Weights of a small image diffusion model: norm layernorm, trained on histories of elementary cellular automata, time running down.
Rows from block 3 of a small image diffusion model, named by matrix and row number. Rows with one number belong to one channel. Each number is 500 + 40 x the weight over its row's rms, rounded and kept within 0 to 999. All counts start at 0. Numbers have three digits each.
Before each channel's rows are labels from the 100 images, of 14976 (inputs lightly noised), where the channel reaches its highest value: "top examples" is what is common among them. Only what is clearly more common there than usual is listed. The data: histories of elementary cellular automata, time running down.
# convs0: first 3x3 conv (model.mid.1.convs.0.weight, 192x192x3x3, each kernel summed), inputs 96-191
# convs1: second 3x3 conv (model.mid.1.convs.1.weight, 192x192x3x3, transposed, each kernel summed), outputs 96-191

top examples: large cells; 000 turns on; 001 turns on
convs0.66:496504506506517489492529333505529520481423512497501502489497492501491500499513552501481507498509496494505506501495472490623515480495655474502495495498495503507507479475493511511491499501386501502504497503509505497499495493495502507493498502409505506498513524521500502500502495498505495499
convs1.66:499509494488505502521497475342516506505822500491498507514507500504498522470495510507455506493507498491491480494512495498423555492497493499502493455497490504504490506515526502491514506489505486502484477498492487513503501511499479507497499478501485499496505501477508494497492495497502497513

top examples: 100 turns on
convs0.91:478508525542511493479493546482507500495490482512499498410483528428499494495497498497494499500485565458502466496582434493489500498480486488489517495495502559494498506501492513492486452491485497467490456502503479519487500501510491491463507480487486500493465491381730547495620554513438505473
convs1.91:497486483467739478494485466497498487549504508445520496506493524500496500427499528495487657453499568516495528491500495469504485518508464495499494464551497494495507518484524498506460509491525493535493521512499498506501494489501494498456503499511497536485496502504442432498447535460472492497

top examples: 010 turns on
convs0.53:524497498505499503512507506502505502490510501502499499496521291497514522506506500502498499503497502499500497504491500510501498492495493504501497519503498466496502475497497508504504504502525510518514500501498499496503495500489494498500497501500502506499503504502501500495493498500505499500
convs1.53:469506512495510492504500505493500499501495494462499490472471167493639491495507499509497491496502491497496496488499506394484493503494491492516495414497487488528496505513554493491494495492512501481501504495506484504472478490503503500508497506499488494496500493504498503500506499499494492500

top examples: 100 turns on
convs0.158:507474490494505512496497513503481509503500499540506487657503493498497504504506502499501529494522500499510506499497536491496500496498454502501495514503507505502542517499418495494505508508501508491504543508498498444508491499497520544512490518508502495501494505517499502510512491500712499499
convs1.158:507517464553509488511480492520506495522514485527526505524497497507493508496488500497503487494554502451410516498626473493487507501503504490473543495524540515490487549483501522502529517480496496507562489499562511388466480485496575513501500520478500505493496503519478513496493595476631524481

top examples: large cells; 000 turns on; 001 turns on; 100 turns on
convs0.190:497492504496501507952491502503499499504502503496499496498511505499508555510491472507539501504486498501498498499503499502455495510499492503499497476498784504512485505501492471504495507502495502503499502493501502501507509489504477503497502499497504491501503494503502500513500502501504502495
convs1.190:467493420498481497197519488466505516514526514514512489482330475502500390335509668516573500501495508492502513498497501381526485504497492492501503500516476489517526485505499518490494503490488530506501500492494504505509511505497515501500462487499469494485511498445494495482498489506500513514

top examples: large cells; 000 turns on; 001 turns on; 100 turns on
convs0.41:496500513505500497491520577508490500495539495499502504500489497499498514498504507496502505503503499501493497503501535502999503496493565505502497510505503500501508519503502498496502499500513498502502500515502497500493500500498508505504496494493506494497501521503506506498491497492499500502
convs1.41:523501504507500482543507503458521498469937524512496480475499487505499542492511504474488523508502506486523498478501489498688441498500486527512479491507494515509477466521520482498492505506513471516502467469492496530501501507478489483505517455513487494489512502503514489514510465492491509515

top examples: 100 turns on
convs0.94:499941480507494499498499495495493500494499498488516498493506505500501507506487502510513497485376501536342508496504492506500502500503497503501502484495490499505495508500507494500491499580493502502494525499565491494497458503502539539495499533481486490497511506485484494502517492504492493490
convs1.94:499777497490503510503484498487504503496497501499473495456500505500497498504502501494513487504208495515402486501505505500499507496504522500508491498500502495490493494508477497497500505449502498503504500493411499505506489495503503568493499495493502501500497500495492503499498496503503504508

top examples: 100 turns on; 001 turns on
convs0.28:491504491509464503494489505487499475489471500492489464487482512494490509489506510527507541497504487506501491506483539507503504505502508504502503404515513515501501495458497477514567506499480486606511499498505491431489429498499465506466513500420610509485498510726572472505434499494508497495
convs1.28:487496508508545493498486490341492400487487516494494457465494493494486493562507495519470499490489465493486421486499498496494491492534467480513502448491492495498486491502450446544150496494540495540501477533481486509497497501498516492448491506503497490493498483491388321491487493487493491480

top examples: large cells
convs0.74:507495489507552494491506492483510500489505563665502480509650506503534461503499496492498505457495502511502602504496508528497505526495496495497502510492504489497501504544512460494497477488466517486491609509521502508499490508515517498573491491507488507502493502487482500539556524507476503515
convs1.74:509499480557536516527506520530491549509446509550506548497507510506502391491462498526524494480501489509522527474504470455540489483504513520498548517501531556538509459462431479505513542499480518440423480504494471511438544490489610513395509516497497663494506550481500442510486483500487695491

top examples: 100 turns on; 110 turns on
convs0.70:568483586500467501508512514531471502583503535502472507448505496475505499513542472510498445506488496475468485494538516511506499509505691518477500500502670499512581483498501491500530509500520536480514508510500488554508520491529526470516507479650537518477503527521500501492606492508535511497
convs1.70:502495491496501476531524421491561496519493538483457493492479493497497500490500522502502410496503509491481478494425499475502500515513517478169515532502504512498452554502519500505547498489521478502538473500493496608499519500502520464469507486488497496492443557386479510516507470502466493469

top examples: 100 turns on; 111 turns on; 110 turns on
convs0.122:505500490497519491500503509496495501504497503498253501729502501484489498496497504503495548495566505410450508491509503507504501508499497503494506494496503494503507496500496497504495497472501503500494453500496486514489485496500468525501508519501498482495498503495499503503509512493528510505
convs1.122:509511512507502509503477505494501503496499503486447496497506488522494498502511495517443476487450484176492491476508502499502511490498476490404542499494620489499486500496448500504509535610507496529601502504583471513504480474403506454492507500489531489494499501496475489502529517451557493482

top examples: large cells
convs0.33:508482507504512501507517502505486610490498511507514508500500493468508508703492511494504540511506493537523486525495541501506496501499407483457481551516495518501514513476522544489508497499507498552682497508520475485500492492487517507573491478499505525500498522481497500513495503490485484501
convs1.33:496519501493505495470521495510505941505506487458477521519498507502507489492536518503495501436514497538505504505544492489507490500511503504508526518508481485489488481484612489505493508491493462481505492497500512498496515504484501505489509503493508408507514489503464456506498465503503506502

top examples: large cells; 110 turns on; 111 turns on; 000 turns on
convs0.2:516486470497511502501538505573614507485490488459494502488484505504495498592508504499497496500497519508492518502460530511484496501504570525488505516595507579504547587520461568498566481485508499525509495477485514690493476505506498496491484491492460492507509499355510464499515491502457486497
convs1.2:453504494519508494529478494503370500506514524453499468415489500532505457531495488502507497498525491472489496498463503494535484481513503504618513509435465502453483345546498499513558574508515483490500504487494484465508498494499506533469487489504481501501494486482373379515462500518401461510

top examples: large cells
convs0.184:564504502503491500495486510510498665523518488497500568488495497479490505588488507512507559505499501501505500509492495496507502501512504492431499504496510429501511502638495509497492494500521491694506563550500507492501493490502482511481501497498508504498497507499502499503458498483494504507
convs1.184:513501522611503514501527483501484669516493531671486498497504494501474492504603510486495502411490498504498453502505535499529476466513498545310511465502478494513452482495522496516497454502500497360492506512497523373492486520504519506252506497498481467504516542502483530497498462495477586501

top examples: 100 turns on
convs0.58:501436496511527494493504507508536496489507509513629500616486504503510495506501469500495576508491471564575503504520507503521502497481518498490483734498484511508513506494509480490500534561518521504505508532523496507497484487480489585514490613526504551468522509503486502488513487495495465474
convs1.58:506535537498467504476495492496468494493505518476491488498506488487498489518501508478496536483528503583511484492515510486478504527492487493434489489505495476491490567487488506493480519507504483529534509563496490504472491489523500521458511495491492492501501506424484507465509496507504500463

top examples: large cells
convs0.159:510499473499502499518455450388572506489496480503516504503503493489512518757518548553538515516516502507518494498506448504479503506509483494570484508497504490497542489481494575506654509504583521484506491576520508499508461508502502507506497518453547513497513539499496529485471497435495502519
convs1.159:529488515520506481490569493498536512478497483499496470529489583501503519577420499486524489434514492508508484497484501498482505510502482510630560510491491514533516496473458494485521504500498482506485518502497490511508524483527488504487487489516541506505494499415415473513506530511512524491

top examples: 100 turns on; rule: rule 90
convs0.187:484499499496499499479490501498572494594522482474498506500498503527500499495502497495493493502501499495500618503477466502508504502500505499500502501496499501506426499498490452499485498500495496495498499723502498501500506504510498500496497503575499509499501503466499498506501498502502507499
convs1.187:530502546473496451530513498537507499481502487467501533528496548508513549521535499525506561524518506521542492462503500546505536501503479500489500489489499490528508488517528507505504566501501552524501531497494501527518500504425497499488472487500516490537496510497493496467426507551517534506

top examples: 100 turns on
convs0.99:499231513507498498502509477509497508494501487507500508529489500494500503497497498504515511511505501509506493497496493498498500498494504501499476498511358495497503496491508498504507501526494504504497528502503502511497507504490523513505490461499512505496507494500493499498497501500515505494
convs1.99:499306505506507502506501495491502498497500495500209499515501495497506501498501505501497494500548491539476504495505505503502500499496333501505491506495240502499494501504489497493500501482502495492502492491496499502492491499506513517496495333562504497500501505502509494501506497492497503506